A small image VAE, trained from scratch.
Model: 6.26M parameters, 64-pixel images, encoder arch resnet_bottleneck, encoder activation relu, encoder depths [3, 3, 3], encoder widths [192, 336, 576], decoder norm groupnorm, decoder activation relu, decoder widths [64, 128, 256, 256].
Training: 9500 steps, batches of 128.
Rows from block 2 of the decoder, named by matrix and row number. Rows with one number belong to one channel. Each number is 128 + 32 x the weight over its row's rms, rounded and kept within 0 to 255. All counts start at 0. After the name is the row's rms in percent of the matrix's.
# convs1: first pointwise conv (decoder.decb.0.0.convs.1.weight, 256x256x1x1, standardized in use), inputs 172-255
# convs3: second pointwise conv (decoder.decb.0.0.convs.3.weight, 256x256x1x1, standardized in use, transposed), outputs 172-255
convs1.134 094 [103 132  77 138  75 114  98  94 163 108 202  84 152 106  94  77  82 136 107 133 114 106  95 169 122 118 112 106 149 146 131 160 101 151 107  81 122  70  70 109  81 104 114 119 132 135 152 110 157 106 187 127  81 145  97 117  97 101 165 123 119  78  83 135 118 114 108 100 102 108  89 122 101 162 141 195 111 129  69 102 123 175 113 176]
convs1.135 097 [ 69 162 118 138 126 170 120 146 157 120 144 130 120 144 131 152 134 151 120 102 177 112  98 109 125 123 144  58 107 192 126 122  97 178  85  69 140  82 108 130  89 105 123 135 132 137 122 136 105  97 122 125  91 149 145 131 125 140 109 156 100  91  57 131 142 135 113 109 102  87  65 132 109 116 138 121 179 165 116 116 131 114  80 119]
convs1.136 103 [100 148  92 103 137 160  97 194 150 158 151 138  78 158 149 150  82 151 125  92 112 156 140 136 109 121 122  74 143 167 145 103 127 136 153 115 184 101 102 123 115 156 105 123  99 140 117 141 108 115 103 150 107 119 176 112 148 145 151 131 144 122 126 108 100 118 136 111 132 149 116 152 130 150 129 107 142 141 126 146 107 122  34 166]
convs1.137 098 [ 84 143 109 132 142 173  98 203 164 139 163 146 110 161 154 148  86 173 135  93 164 139  94 117 141 112 141  57 123 182 129 108 118 116 136  93 151  88 104 126  90 101 119 137 124 153 120 128 106  90 109 142  82 144 163 113 137 143 112 138  96  99  81 126 132 138 110  81 100 126 100 163 104  91 168 116 146 141 132 124 116 102  39 145]
convs1.138 095 [165 117 180 160 149 143  59 160  88 153 121 123 187 135 158 148 122  89 155 142  96 165 158 117 124 165 143 162 124 143 142  91 164  82 160 169 143 133 147 139 166 158  81 122 162 141 116 156 125 162  83  93 203  89 127  85 142 137  93  85 163 137 104  70 167 133 145 110 144 169 179 154 160  88 162 115 154 129 136 156 130  98  81  76]
convs1.139 093 [101 134  77 142  71 111  96  79 163 103 202  82 158 104  93  78  88 141 105 140 117 106  92 170 122 119 114 115 144 136 131 165  94 155 108  80 122  76  69 109  79 102 115 120 133 133 151 105 158 106 192 132  83 141  94 122  89  98 164 122 119  75  83 133 120 111 108 105 100 104  89 120 100 162 139 199 112 131  59 102 123 175 114 161]
convs1.140 096 [125 133  93 140  70  94  88 115 140 107 157  82 131 139  93 131 117 146  80 142 171  99  74  91 130 158 134 139  76 131 107 141 115 154 104 111 133  62  81 123  79  98  96 158 155  95 103 118 155 153 182 124 123 133 119 106 113 117 126 124 156 108 107  93 162 124 127 103 116 103 152  98 124  96 162 160 119 171  91  94 122 129 162 138]
convs1.141 094 [109 155  77 128  98 143 112 151 141 143 205 101 114 129 114  89  61 144 122 103  98 120 117 145 128 139 115  84 161 177 136 135 121 142 114 112 135  86  61 120 100  94 118 133 120 130 147 126 152 104 129 129  71 143 119 123 132 121 144 119 124  94 105 139 103 122 105  93 102 130  95 130 119 146 133 161 120 147  72 124 112 156 100 206]
convs1.142 094 [102 130  77 138  73 114  96  91 163 106 202  84 155 104  94  78  83 135 106 134 116 106  95 168 121 124 113 109 147 144 131 162 101 150 107  84 122  71  69 109  80 104 115 120 132 136 152 108 157 106 189 126  83 142  96 116  96  99 166 123 119  77  82 134 119 113 110  97 102 106  90 120 102 163 142 197 113 129  70 101 124 176 113 171]
convs1.143 115 [168  83 159 217 148 127  97 134 106 144 104 117 165 125 157 128 121 106 151 176  89 175 153 159  79 115 132 115 131 136 111  93 149 106 173 156 122 139 149 124 153 115 123 113 153 110 136 110 124 119  67  92 182 106  91  68 113 111  92 103 146 122 118 130 130 131 130  60 122 153 169 160 182  96 163 122 179  89 154 137 145 107  34  88]
convs1.144 073 [ 95  87 136 127  88 132  73 158  92 106 198  81 185 108 174 137 128 134 114  18 140 127 138 219  92 146 106 151 117 210 156 167 178 117 129 177 152 138  78 115 147  81 123 110 138 122 157 121 101  91  92  89 152 128 108  74 213 109 152 130 171 115 139 100 182 127 138 124 134 162 165 119 123 147 132 162 216  98 148 147 125 150  72 118]
convs1.145 061 [124  89 112 150  80 125 102 138 142  90 212  98 140 110 129 124 105 126  96   0 131 117 128 207  87 146 106 118 129 196 141 137 186  95 115 129 134 121 143 107 119  88 133 110 149 129 153 112 139 107 174 107 127 134 116  68 255 138 160 129 133 108 117 117 153 112 124 134 116 153 136 118 108 150 155 199 151 111 113 126 142 140 111 142]
convs1.146 088 [124  86 128 130 111 149  70 135  74 128 187 109 185 127 158 157 134 129 122  27  96 137 152 158 101 124 144 150 110 157 113 134 178 110 139 138 135 157 110 123 149 113 113 140 130 106 124 116 109 106  85 102 156  92  79 112 210 122  83 136 170 143 122  84 191 137 109 138 126 150 148 134 167  99 105 122 195 117 144 153 109  81  84  71]
convs1.147 072 [132 159 104 113 151 104  81 157 116 119 119 119 208 100 125 145 103 173 134  48 135  88 176 171  77 105 121 131 183 176 170 225 220 144  77 111 182 122 127 131 133  63 172 101  82  92 164 181 125 152 121  89 103 132 106 154 199 130 127 100 130  92 160 164 120 121 128 122  94 111 121  98 166 168 109 137 178 110 136 121 144 140  65 210]
convs1.148 070 [139  82 105 146  70 144  67 125  86 114 206 102 163 119 130 158 120 147 120  10 106 131 139 188  94 121 132 160 131 128 106 141 185  96 131 135 126 160 124 114 159  86 133 136 150 106 143 122 125 108 144 113 160 112  83 119 243 122 108 115 160 133 122 101 180 131 108 142 121 161 141 129 128 119 114 126 175 106 136 157 123  48 116  88]
convs1.149 060 [124  66 124 134  94 137  84 158 134 126 211  88 175 101 167 142 118 130 101  19 149 134 117 231 102  98  99 135 128 152 147 175 184  88 137 158 123 131  83 104 135  67 109 128 173 130 183 123 142  82 143 104 148 131 106  56 222 110 138 128 152 133 116 115 179 137 128 111 142 165 145 122 101 171 145 205 166  98 155 148 180 134 128  96]
convs1.150 074 [134  76 141 129 101 145  65 140 104 124 203  89 178 104 167 149 118 140 115  28 116 135 134 202 101  98 105 166 128 120 112 163 175 113 138 142 104 151  92 108 151  75 118 128 171 121 173 111 157  94 128 100 161  98  72 101 205  98  91 114 156 126 115 107 185 129 124 131 126 154 145 127 135 130 119 159 191  97 150 147 176  95 109  87]
convs1.151 061 [129 110 111 145  83 128 105 139 105  92 208 103 142 116 126 129 114 132 102   0 132 126 146 194 101 181 130 132 134 224 137 130 189 131 123 137 140 125 161 113 121 120 138 120 118 119 125 110 105 122 177 113 133 133 127 113 255 148 161 134 139 118 133 109 172 107 128 156 122 158 136 125 124 148 149 168 162 130 101 137 124 114  97 156]
convs1.152 065 [ 76 171 114 152  97 161 174 129 115 127 172 108 151  86 165 138 136 112  50 189  96  83 119 193 105 190 141 150 113 220 172 130 186 134  86 174  89 124  97 132 119 115  94 172  97 129 137 145 119 103 176 154 151  85 135 109  15 150 167 168 148 130 105 121 183 137 122 182 136 168 150  96  87 163 124 136 172 157  80 162  94  96  78  96]
convs1.153 091 [120 149 156 182 115 105 146 108 118 161  69 161  98 131  89  83 160 135 159 255 136 149 115  50 161 126 118 117  92  70 140 110  97 104 148 100 127 145 156 159 154 157 165  98 121 173 115 182 113 169 138 159 106 158 137 149  42 131 204 111 117 165 172 130  49 119 171 118 138 101 120 147 154  91 148  87  96 154 148 107 149 121 147 130]
convs1.154 069 [110  62 128 124  89 135  95 135 137 110 206  88 170  94 165 133 108 111  99  15 146 106 113 219  88 106  97 125 138 141 148 183 173  90 112 138 116 119  88  95 139  68 112 117 177 144 177 115 173  92 146  84 150 140  90  67 201 103 147 118 145 122 110 109 182 131 130 101 128 152 139 106  99 167 139 192 165  94 161 142 180 151 121 108]
convs1.155 069 [133  95 113 186 164 120 100 164 155 150  32 112 195 129 120 123 134 148 124 137 149 151 105  88 133  68 101 101 109 110 156  63 128  19 159  97 129  97 143 120 106 171 136 126 128 128 137 191 130 140  64  82 162 159 161 119 120 118 154 107 167 138 133 125 125 164 144  35 183 136 140 138 154 138 144 185 146 109 168  94 135 224 120 128]
convs1.156 079 [ 96  68 135 125 117 135  89 149 130 146 183 103 199 101 179 131 122 142 120  48 150 137 135 222  88 109  71 122 134 160 151 192 166 106 140 157 120 117  76 103 141  79 105 129 168 114 181 107 144  89  99  81 155 140  98  69 160  96 159 130 157 126 124 104 180 138 136  63 144 146 145 124 143 182 149 198 203 118 161 145 170 176  93 117]
convs1.157 081 [102 124 130 131 139 158  82 156  95 174 172 112 193 134 162 150 121 141 119 208 103  98  96 153  90 116 129 138  69 146 123 154 135  99 107 138  90 138  81 119 131 124  88 147 133 123 121 110  99  87  94 124 149  86  81 159  26 140  90 108 177  96 121 101 179 140 109  99  92 114 156  98  97 111 104  77 219 143 132 149 105  86 111 143]
convs1.158 061 [107 107  90 159  75 138 124 144  89 100 216  89 172 118 137 137 127 133  90   0 132 116 133 195  97 160 140 135 123 237 155 144 199 112 111 147 152 142 115 114 123 102 119 129 116 113 121 116  91 103 169 115 131 136 121  98 228 144 155 145 149 128 129 113 193 113 122 162 120 181 144 119 115 150 133 148 191 124 105 157 110  86 108 135]
convs1.159 074 [115  75 139 131 109 142  70 134 130 132 205  87 183  97 168 144 115 138 112  29 126 133 129 207  93  89  96 156 135 114 118 182 171 109 139 138 107 142  78 102 150  66 113 125 176 122 187 111 157  79 134  97 155 116  69  93 197  91 114 111 158 123 112 115 185 130 127 114 130 145 143 121 130 149 126 176 195 103 150 148 183 129 114  87]
convs1.160 128 [112 159 132 143 132 113 128 137 102 136  45 141  93 152 111 130 161 158 156 110 151 137 148  88 151 112 146 130 156  85 126  89  89 129 139  74 181 145 152 170 158 120 215 127 114 151  96 182  87 113 162 158 109 158 130 178 162 119 129 101  59 152 164 169  97 150 120 153 153 114 105 155 138 100 143  85 137 150 125 107  77 103 124 103]
convs1.161 080 [147 111  66 168 157 141 108 144 172 179 255  98 175 144  95 127  94 149 110  91 107 128 100 167 125 173 126 162  99 223 164 187 184 167 128 144 158 106 163 111  84 174 123 182  86 122 118 106 130 140 122 104  90 114 119 108 137 157 125 156 120 127  83 122 151 126 110 151 129 197 109 134 136 130 133 125 161 144  98 136 114 126 152 180]
convs1.162 097 [ 85  79 164 108 129 123  88 131 130  93 162 110 139 110 172 117 115  83 137  78 111 118 144 164  84 166 103 112 155 222 122 108 134 117 114 177 132 149  65  86 132 107 117 102 171 155 149  53 150 106  89  65 177  78 110  80 156  98 137 107 130 114  69  86 171  97 117 110  79 115 152  53 128 153 122 192 194 108  90 119 180 164 105 120]
convs1.163 079 [132  94 114 150 165 141  98 152 156 170 255 116 139 142 122 139 111 115 121  54 152 137 115 104 128 162 144 143 107 223 159 163 173 126 129 125 177 146 133 125  87 179 139 168  99 153  89  98 100 132 105 102  65 115 131 107 169 169 103 153  77 124  81 115 143 132 103 139 120 183 105 138 162 126 136  86 136 126 112 138 122  93 170 167]
convs1.164 092 [139 159 113  99 180 145 110 160 194 129 255  86 139 117 105 151 134 167 114 138 168 111 142 216  83 133 147 142 138 115 146 169 194 182 112  98 127  82 166 125  85 161 111 133 106 112  97 133 106 158 184 145 137 142 153 125 100 152 150 160 107 133  79 117 146 119 100 135 113 168 129 124 111 162 152 110 203 128 119 138 161  90  85 134]
convs1.165 076 [110  65 117  95 133 136  80 156 125 122 255 112 136 118 171 129 114  75 118  74 143 122 128 155  75 169 110 143 130 218 137 146 176 132 117 138 148 148 109  98 112 150 128 130 182 131 130  78 144 134  84  61 113 107 123  99 162 141 113 112  80 128  78  80 172  96  94 139  99 149 114  96 153 126 124 163 172 112  91 134 191 123 141 135]
convs1.166 113 [168 137 140 139 138 114 154 145 112  91 138 134 160 121  98 152 160  96 135 130  82 129 128 117 150  88  92 180 122  83 255 144 199  71 131 189 178 178 143 136 169  99 123 130 118 187 129 227 122 144  99  97 173 105 153  88 159 194 142 106 178 162 140 133 140 128 150 156 139 183 195 109 123 107 141 120 104 106 128 177 136 119 103  99]
convs1.167 087 [163 136  75 148 161 153 123 156 189 178 255 123 131 152  92 142 111 170 101 109 128 125 104 160 134 140 137 157 100 163 158 193 181 178 117 126 153  68 158 120  75 177 129 190  80 109 113 138 122 138 163 131  92 138 134 136 118 164 153 168 117 131 113 140 136 140 103 149 146 188 109 144 136 152 144 122 150 147 111 141 112 115 145 170]
convs1.168 082 [140  89 109 148 164 139  94 142 149 173 255 119 134 146 144 137 115 112 123  48 147 142 120  83 132 136 141 135 105 209 156 162 163 107 138 121 188 146 124 129 100 168 140 166  78 162  85 103  97 121 107 109  56 117 128 104 176 174  95 141  70 121  89 129 122 139 108 131 123 170 102 135 165 127 134  79 121 121 112 138 102  89 177 140]
convs1.169 108 [128  93 173 127 114 117  83 129  97 120  84 124 123 141 165 100  86  78 145  50  91 142 130 103 141 166 104  97 124 219 131  78 128  66 150 163 168 148  62 114 135 104 139 136 124 158 161  75 175  90  44  89 109  83  96  93 187 122 117 119 110 119  91 126 130 106 162  98 106 136 148  90 149 122 145 135 125  99  99 140 141 143 155 103]
convs1.170 077 [149 114  66 160 161 142 109 149 178 179 255  95 174 141  94 122  98 155 111  92 129 127 106 165 122 174 122 155 105 216 165 188 186 169 126 137 157 102 165 112  77 176 121 186  80 119 119 109 130 137 129 109  93 117 119 108 135 162 129 161 116 127  76 124 147 128 115 145 131 198 104 133 135 137 131 123 161 141 103 137 119 121 149 178]
convs1.171 092 [130  89 128 148 105  89 107  93 159 138 242  95 167 101 129  78  59  89 130 117  73 111 150 234  78 122  81 132 160 138 112 169 165 134 124 185 115 139  76  97 145 102 102 112 146 156 173  77 168 119 101  87 167  93  75  86 130  97 129 112 144 121 107 125 129 104 164 120  95 143 160  79 124 148 118 207 185  99  91 113 144 187  95 132]
convs1.172 093 [150 155 124 108 186 162 124 155 148 138 226 105 105 152 111 169 150 149 107 113 179 118 133 123 124 145 165 136 124 149 157 150 172 171 122  87 173  87 162 132  73 176 137 161 103 108  86 125  92 163 152 140 121 142 153 137 118 166 163 163  91 131 106 130 137 131  75 139 123 165 124 143 137 165 143 105 145 162 129 146 122  79 122 126]
convs1.173 079 [165 121  67 153 166 142 113 148 199 173 255 104 164 137  86 131 105 187 106 102 136 116  99 177 112 157 127 152  99 185 157 204 191 175 118 131 144  75 169 110  78 174 126 184  74 121 120 125 138 129 157 117  87 125 121 114 120 162 138 164 115 129  84 137 148 131 120 132 135 186 113 142 124 150 146 128 178 140 116 133 117 118 139 173]
convs3.134 047 [150  94 133 167  90 121 241 142  72 107 145 122 149 168 144 133  51 118 164 139 123  87 200 158 183 131 128 146 213 125  88  81 153 146  80 171  52 129 113 138  92  94 113 126 127 141  98 133 129 142 113 132 147 127 144  89 135  84  60 200 135 161  99  85 127 154 214 130  95 134 144  80 149 102 138 147 139 111  98 104 153 114 138 158]
convs3.135 061 [139 123 116 141 111 103  28  85  93 101 209 116 128 100  73  77  77  84 134  57 109  92 146 149 218 130 133 134 188 121  96 104 154 144  89 169  98 128 117 109  91  98 133 138 129 137 161 128 182 189 124 138 144 108 167 111  61  87  82 208 113 159 107  89 151 150 200 128 144 111 136  90 131 107 136 182 147 138  88 131 162 109 215 144]
convs3.136 101 [132  98 126 155 120  86 227 214 122 101  40 123 110 165 183  67 137 154 160 229 116 106 122 132 138 114 142 103 135 118 132 119 154  94 107 145 236 124 122 130 108 119  85  93 128 165 151 168  47  92 101 106 142 147 125 105 221 102 151 102 147 117 118 120  85 122 137 123  73  85 156 102 136 156 149 128 128 121 106  86 157 157  96 177]
convs3.137 068 [150 103 135 153 104  61  99 157  91  72 108 115  82 143 105  38  83 121 158 208 122  93 156 140 176 125 142 111 189 119 101  93 149 134  95 158 212 127 117 109  71 103 108 114 125 144 160 138  79 126 107 120 141 117 167 102 200  96 118 163 131 154  98  94 116 141 191 125  87  47 141  90 140 148 142 154 139 120 100  67 157 136 154 154]
convs3.138 092 [136 200 111 107 157 100 142 132 115 141 157  92  96 175 110  70 108  90 100 165 153  51  99 128 130 120 141 131 120 102 122 132 147 156  35 142 195 148 122 198  84 114 141 169  82 136  88 192  74 123 154 181 107 110 135 122 158 128 104 123 121 139 138 107 110 154 134 134 158 106 118  45 101 125 129 121 137 158 127  68 105 121 119 153]
convs3.139 048 [148 116 130 164  95 130 240 142  76 123 139 124 145 173 134 148  51 116 160 145 128  87 183 157 174 131 128 142 191 125  89  90 150 147  80 171  22 127 111 129  86  95 113 124 123 137  68 133 127 123 110 132 146 127 142  94 144  86  62 193 135 156  95  84 127 153 199 129 100 137 142  80 147 102 140 144 141 116 101 111 149 113 136 155]
convs3.140 042 [154 141 120 166 113 111 154 188  68 117 139 120 138 199 216  76  57 115 171 152 124  75 150 148 169 128 139 148 165 112  85  72 161 150  68 187 128 129 111 153  73  84 120 130 113 150 102 134 111  93 114 143 146 114 165  91 148  74  86 128 127 174  89  75 123 157 206 130 105 133 139  67 146  99 141 145 152 121  97 107 148  99 159 161]
convs3.141 054 [155 145 130 166 114  84  60 173  87 102 108 106 121 176 154  19  81 125 161 195 124  93 141 148 166 124 143 140 177 108  93  82 159 139  88 170  68 126 116 127  66  91 110 110 123 156 136 135 102 132 111 116 148 121 149  90 186  85  89 119 132 170 110  89 120 148 184 125  81  49 143  86 140 113 144 154 142 111 107  69 158 125 120 165]
convs3.142 046 [152 109 131 166  88 123 235 128  78 112 140 123 148 156 136 134  52 118 163 133 123  86 196 157 183 130 129 147 213 124  89  83 152 147  79 176 213 128 112 139  90  94 115 127 123 138  93 130 134 144 116 130 146 125 143  90 129  85  58 201 134 160  97  84 127 154 212 130  95 125 143  79 149 101 139 148 141 112  97 105 152 114 139 156]
convs3.143 138 [127  68 137 168  96 157 137 121 122 115 130 163 148 119 144 162 122 166 160  95 119 186 166 162 146 166 108 141 149 170  98  85 132 128 183 195  84 101 109  74 171 105 122 106 199 117 147  59 170 120 100  87 164 148  99 103  99  90 130 147 128 143 116 102 197 125 159 120 104 159 159 187 166 115 141 144 150 106 107 172 158 123 162 129]
convs3.144 070 [146 191 119 127 129  51  85  93 102 106 149 120  75  86  60  42  66 126 134 137 161  80 118 141 164 126 145 149 193 122 105 127 146 186  83 139 102 149 123 140  95  97 161 132  82 153  67 168 105 126 137 177 111 113 175 115 135 119  79 135 115 153  99  92 114 158 147 139 193  59 118  76 118 115 132 137 138 156 121  59 102 115 211 130]
convs3.145 051 [159 158 113 163 135  54   5 136  88 112 140  95 142 137 135  14  77 118 158 143 138  94 105 128 103 132 133 147 140 107 103  87 154 141  89 188  82 118 111 148  57  86 115 132 105 141 114 118 121 137 112 153 151 122 162  86 145  80  94  65 117 162  98  84 129 143 110 125 126  49 132  87 141 107 143 142 155 118 123  68 149 103 143 150]
convs3.146 078 [136 172 116 127 139  59  74 148 107 104 129 118  75 126 101  56  80 115 131 213 124  74 105 137 164 124 147 108 208 145 108 109 141 149  79 142 133 137 112 135 101 101 153 134 115 145 103 166  48  77 126 156 117 120 156 108 213 119 110 183 124 140  93  86 106 148 188 133 173  66 130  70 117 136 133 146 137 142 109  69 121 124 209 149]
convs3.147 088 [149  90 107 175  97 119 116 150  69 104 120 136 118 160 143 114 104 124 173 179 133 107 158 168 146 132 124 122 139 130  94  68 113 116 100 175  94 124 115 117  64 141  87 198 151 116  80  93 104 103 118 111 190 163 104 127 170  87 152 134 132 141 140  96 130 128 189 112 107 157 136 103 151 147 130 127 126 107  73 118 178 126 137 189]
convs3.148 070 [140 135 123 135 141  58 198 162 110  90 121 121  86 129 127  44  76 113 143 227 136  77 127 142 160 133 147 130 217 150 105 109 146 152  78 155 133 137 115 157 101 100 142 139 113 146 134 168  62  90 132 160 126 118 169 105 217 103 103 161 125 149 101  88 116 153 195 131 159  68 131  74 127 139 132 149 142 142 110  77 146 123 211 150]
convs3.149 066 [149 172 131 142 136  50 112 133  99  89 127 129 101 120 127  24  59 123 156 184 147  77 140 143 131 135 142 154 209 142 102 115 145 165  76 157 221 142 115 139  92  99 146 134 101 149 115 161  95 104 131 163 120 119 173 104 179  95  84 103 122 155 101  87 118 159 148 135 136  44 122  73 140 124 130 135 140 151 119  62 130 113 203 146]
convs3.150 082 [140 143 126 138 127  62  74 175 108  82 117 125  86 134 142  49  82 127 148 226 132  78 141 140 156 136 146 128 217 162 106 106 145 145  79 153 131 135 113 153 102 103 138 142 118 148 137 156  53  72 122 139 125 124 151 108 221 103 111 156 126 143 101  89 116 149 184 134 136  65 129  73 136 144 131 132 141 139 117  68 136 119 195 148]
convs3.151 057 [148 126 123 159 110  87  65 151  92 112 148 123  99 174 122  36  64 134 162 153 104 101 143 154 174 120 140 137 181 129  86  69 153 141  95 159 208 125 112 153  76 100 109 119 137 141  47 136 111 139 115 136 141 109 133 101 149  92  70 168 138 160 108  87 125 149 207 126  97 138 149  95 137 108 142 140 147 111 108  67 139 109 131 166]
convs3.152 050 [145 148 125 165 113 130 141 212  74 122 180 125 135 182 230 151  62 120 167 166 142  85 149 150 149 132 138 153 150 119  86  96 154 152  79 182 221 122 110 148  66  91 130 123 122 147  83 133 117 101 124 147 147 121 161  95 164  85  85 120 136 163  95  86 128 151 185 128 106 118 141  79 156 111 139 142 144 120 110 126 146 100 143 158]
convs3.153 123 [136 112 125 140 163 163  84  59 109 166 164 134 154  90  64 173 108  85 117   0 103 109 105 128  88 128 128 136  95 122 113 108 139 122 107 147  47 128 122 123 106 114 124 128 121 132 122 169 251 168 122 130 135 121 132 117   0 110 107  91 128 142 114 110 127 138 118 128 119 169 130 106 128 117 133 108 136 127 118 178 128 114  93 138]
convs3.154 070 [149 121 133 143 115  64 131 161  98  81 109 132 109 130 143  35  62 121 152 216 139  81 158 143 148 132 144 149 205 144 103 115 144 154  78 158 204 139 115 147 105 100 143 126 113 148 138 161  67  93 123 138 121 125 170 105 214  96  95 130 125 152  98  90 120 156 172 135 118  32 130  76 145 147 132 144 141 147 125  70 142 122 186 150]
convs3.155 063 [146 103 121 145 119 131 218  66  88 126 136 116 136  57  68 148  78 125 161   9 130  96 144 148 141 130 134 140 143 123  97  97 148 148  90 167  19 127 115 142  82 101 121 132 116 139  77 144 204 108 118 134 140 113 149 107  11  95  85 119 126 154 101  92 123 149 163 127 111 159 133  90 138 108 138 139 143 126 106 128 138 111 150 152]
convs3.156 079 [149 169 139 140 143  59 150 125  99 104 139 143  92 124 106  35  51 126 159 173 145  77 130 132 127 135 141 155 203 136 109 107 152 161  75 149  95 136 111 142 107  97 150 132  88 158 114 172  94 101 130 161 101 126 174 110 171 104  84 107 123 145  91  94 107 161 132 145 138  47 112  72 136 120 130 123 145 145 131  50 103 104 197 136]
convs3.157 103 [163 100 147 156 147 204 185 126 103 149 133 128 136 150 105 142 141 107 123  67 144  96 123 124 129 145 104 165 103 113  91  94 134 154  95 162  30 135 111 149 124  99  66 130  96 127  61  96 180 129  97 119 145  87 124  93  65  90  71  54 136 154 159 108 160 160 162 123  91 137 121  97 155  98 131 106 128 141  93 166 109 121 111 149]
convs3.158 046 [157 115 117 167  91 128 166 148  74 126 137 123 144 185 135  87  66 131 187 100 104 106 172 147 156 118 128 143 152 113  86  52 153 136  97 177 111 119 108 139  83  94  94 120 112 133  47 102 149 124 104 109 159 108 103  96  88  79  82 143 133 159  95  86 129 146 205 126  75 170 143  99 146 100 144 134 150 102 101  94 135  99  86 162]
convs3.159 079 [144 168 128 141 128  59 186 154 103  81 119 129  96 126 123  41  70 126 155 203 133  77 144 142 150 137 145 135 216 157 105 103 149 147  77 160 117 133 111 154 100 103 136 135 117 147 135 164  71 103 122 136 123 125 158 109 199 100 101 140 126 144  96  92 114 152 174 136 127  58 127  71 137 141 133 134 143 141 125  62 136 116 195 148]
convs3.160 220 [125 158  90 105 148 141 135 139 195 136 108 174 153 126 133 190 202 126  94 140 105 125 110  82  73 125 141 158 108 159 175 118 135  77 132 117 150 135 140 156 129 113 111 111 118 140 198 113 111 129 174 163  80 110 159 114 139 179 114 120 148 143 121 111 133 147 116 163 108 144 155 121 114 136 135 134 154 125 159 203 118 136  86 130]
convs3.161 051 [150 124 128 157 108  74 116 111  83 112 156 118  93 121 110  25  63 125 154 139 128  87 144 145 168 128 134 139 186 119  93  81 150 146  82 170 174 129 113 131  79  95 116 126 118 138  56 120 135 136 110 119 145 114 132 102 131  91  64 151 130 158  96  85 126 150 182 128 106  77 137  81 142 101 139 143 147 121 111  51 139 105 140 148]
convs3.162 062 [143  95 133 152  95 151 226 227  94 147 121 102 142 219 242 163  90 122 159 194 137 102 152 146 108 159 132 136  81 148  94  89 157 127  94 176 216 132 114 153  87  99 100 184  94 141 150  64  90 102 104 120 155 127 137 106 185  92 105  60 134 155 100  91 134 147 126 125 131 176 132  98 127  98 137 119 150 125 111 126 144 110 111 147]
convs3.163 046 [149 102 121 160  80 113 255  99  85 120 132 116 130 174  81  27  64 125 179 162  99  94 144 144 115 127 136 152 147 104  93  82 155 145  88 181  54 127 113 137  64  89 111 126 101 144  74  83 102 152 115 109 150 117 136 104 160  82  90  67 133 160  93  81 122 152 166 130  94  60 140  87 139  99 144 142 149 123 103  76 136 104 112 150]
convs3.164 048 [152 153 120 161 113 117  68 123  64 120 164 115 144 153 164  32  61 118 171  94 100  84 142 148 186 128 129 143 165 116  92  88 155 151  77 178 141 128 111 147  81  91 117 123 114 138  50 150 163 161 109 133 151 116 138  99  77  86  65 159 129 164  95  81 119 152 200 127 103 129 134  76 140  98 139 142 147 123  94  88 135  99 141 158]
convs3.165 059 [145 109 125 154 112 153 224  97  89 142 135 116 147  73  93 169  86 128 161 156 171 104 135 142  87 135 133 158  73 121 102  95 150 142  98 180  29 129 115 147  83 101 110 147 101 137  70  80 114 162 122 129 144 124 135 107 130  95  83  58 134 153 102  93 133 148 123 129  91 204 133  98 131 101 139 109 144 127 115 133 146 108  93 147]
convs3.166 139 [130 167 106 164 104  92 166 178  76  84 145 131 139 198 167  78  90 134 176 186 162 153 178 179 176 157  83  98 167 179 104 111 162 162 127 203 153 137 110 195  78 117 117 156 109 143  57 167  56 127 112 158 146 131  73 116 194 101  78 131 131 129 108 103 132 164 168 140 147 107 100 132 168  85 128  88 157 170 127  85 100  90 187 161]
convs3.167 059 [146 104 131 153  83  67 154 127  95  76 146 119  80 121 121  33  75 132 160 181 130  85 182 147 181 129 134 119 212 121  97  88 150 144  80 162  73 127 114 135  82  97 118 127 119 142 104 123 109 124 112 121 142 114 141 102 173  90  84 169 127 157  98  88 124 148 196 127 110  67 136  80 147 108 139 148 145 124 106  52 146 110 155 150]
convs3.168 048 [147 145 123 160  86 114  59  98  94 119 109 133 107 205  88  31  72 134 189 152 108  99 147 146 111 123 137 146 147 112  99  71 155 127  90 173 231 125 115 147  85  91 106 120 103 151  87  86  86 141 101  91 149 121 109 103 148  83 105  55 137 160  94  82 119 148 170 129  63  51 144  93 144 102 147 135 146 120 101  71 142 111  79 152]
convs3.169 053 [146 119 111 154 114  82 198 119  78 113 205 104 139 131 120  38  77 109 149 122 156  97 148 148 182 127 139 147 166  96  91 129 154 185  89 175  12 128 114 151  76  92 121 146 113 142  58 130 135 159 128 179 143 115 186 102 115  81  75 109 124 163 106  86 135 151 142 129 164  83 130  91 129 103 139 161 144 126 107  79 137 110 193 149]
convs3.170 056 [148 163 128 156 108  82  35 135  85 110 150 119 105 157 112  34  66 121 153 169 122  88 151 147 173 130 133 139 194 122  94  84 150 144  83 167  59 128 114 127  83  97 116 124 120 138  65 129 116 131 109 119 144 115 130 104 166  92  68 163 131 156  98  88 127 148 186 128 107  87 137  82 142 103 138 142 146 122 111  61 142 106 140 148]
convs3.171 049 [148 145 115 149 112 159  91 103  74 155 158 112 148 135 123 141  86 118 138  60 118  95 121 140 131 135 129 169  92 101  90 116 155 154  86 202  38 134 115 139  86  94 124 136 105 138  38  87 187 177 132 131 136 131 121  95  58  92  66  95 127 165 117  81 151 155 173 129  94  92 138  86 136 100 136 142 152 134 106 171 118 113 125 144]
convs3.172 050 [151 155 123 157 119 134 232 203  83 130 157 121 138 196 215 151  64 114 162 171 130  82 142 147 128 130 137 150 139 115  93  87 155 152  76 175 211 131 114 158  72  93 119 126 109 143  66 141  92 148 115 138 144 112 155 102 173  85  76 109 129 163  95  82 123 154 176 129 106 147 134  75 139 101 139 137 147 131 103 124 142 104 143 155]
convs3.173 056 [148 123 136 156  91  75 149 122  90  85 149 121  99 123 145  35  69 123 159 179 118  83 184 149 188 129 135 123 215 122  95  83 150 142  79 162 192 127 113 112  83  96 116 125 120 140 105 134 115 132 107 115 144 114 135 102 171  90  73 181 130 157  95  87 126 148 200 127 107  79 138  77 148 105 139 152 146 122 106  56 150 110 154 149]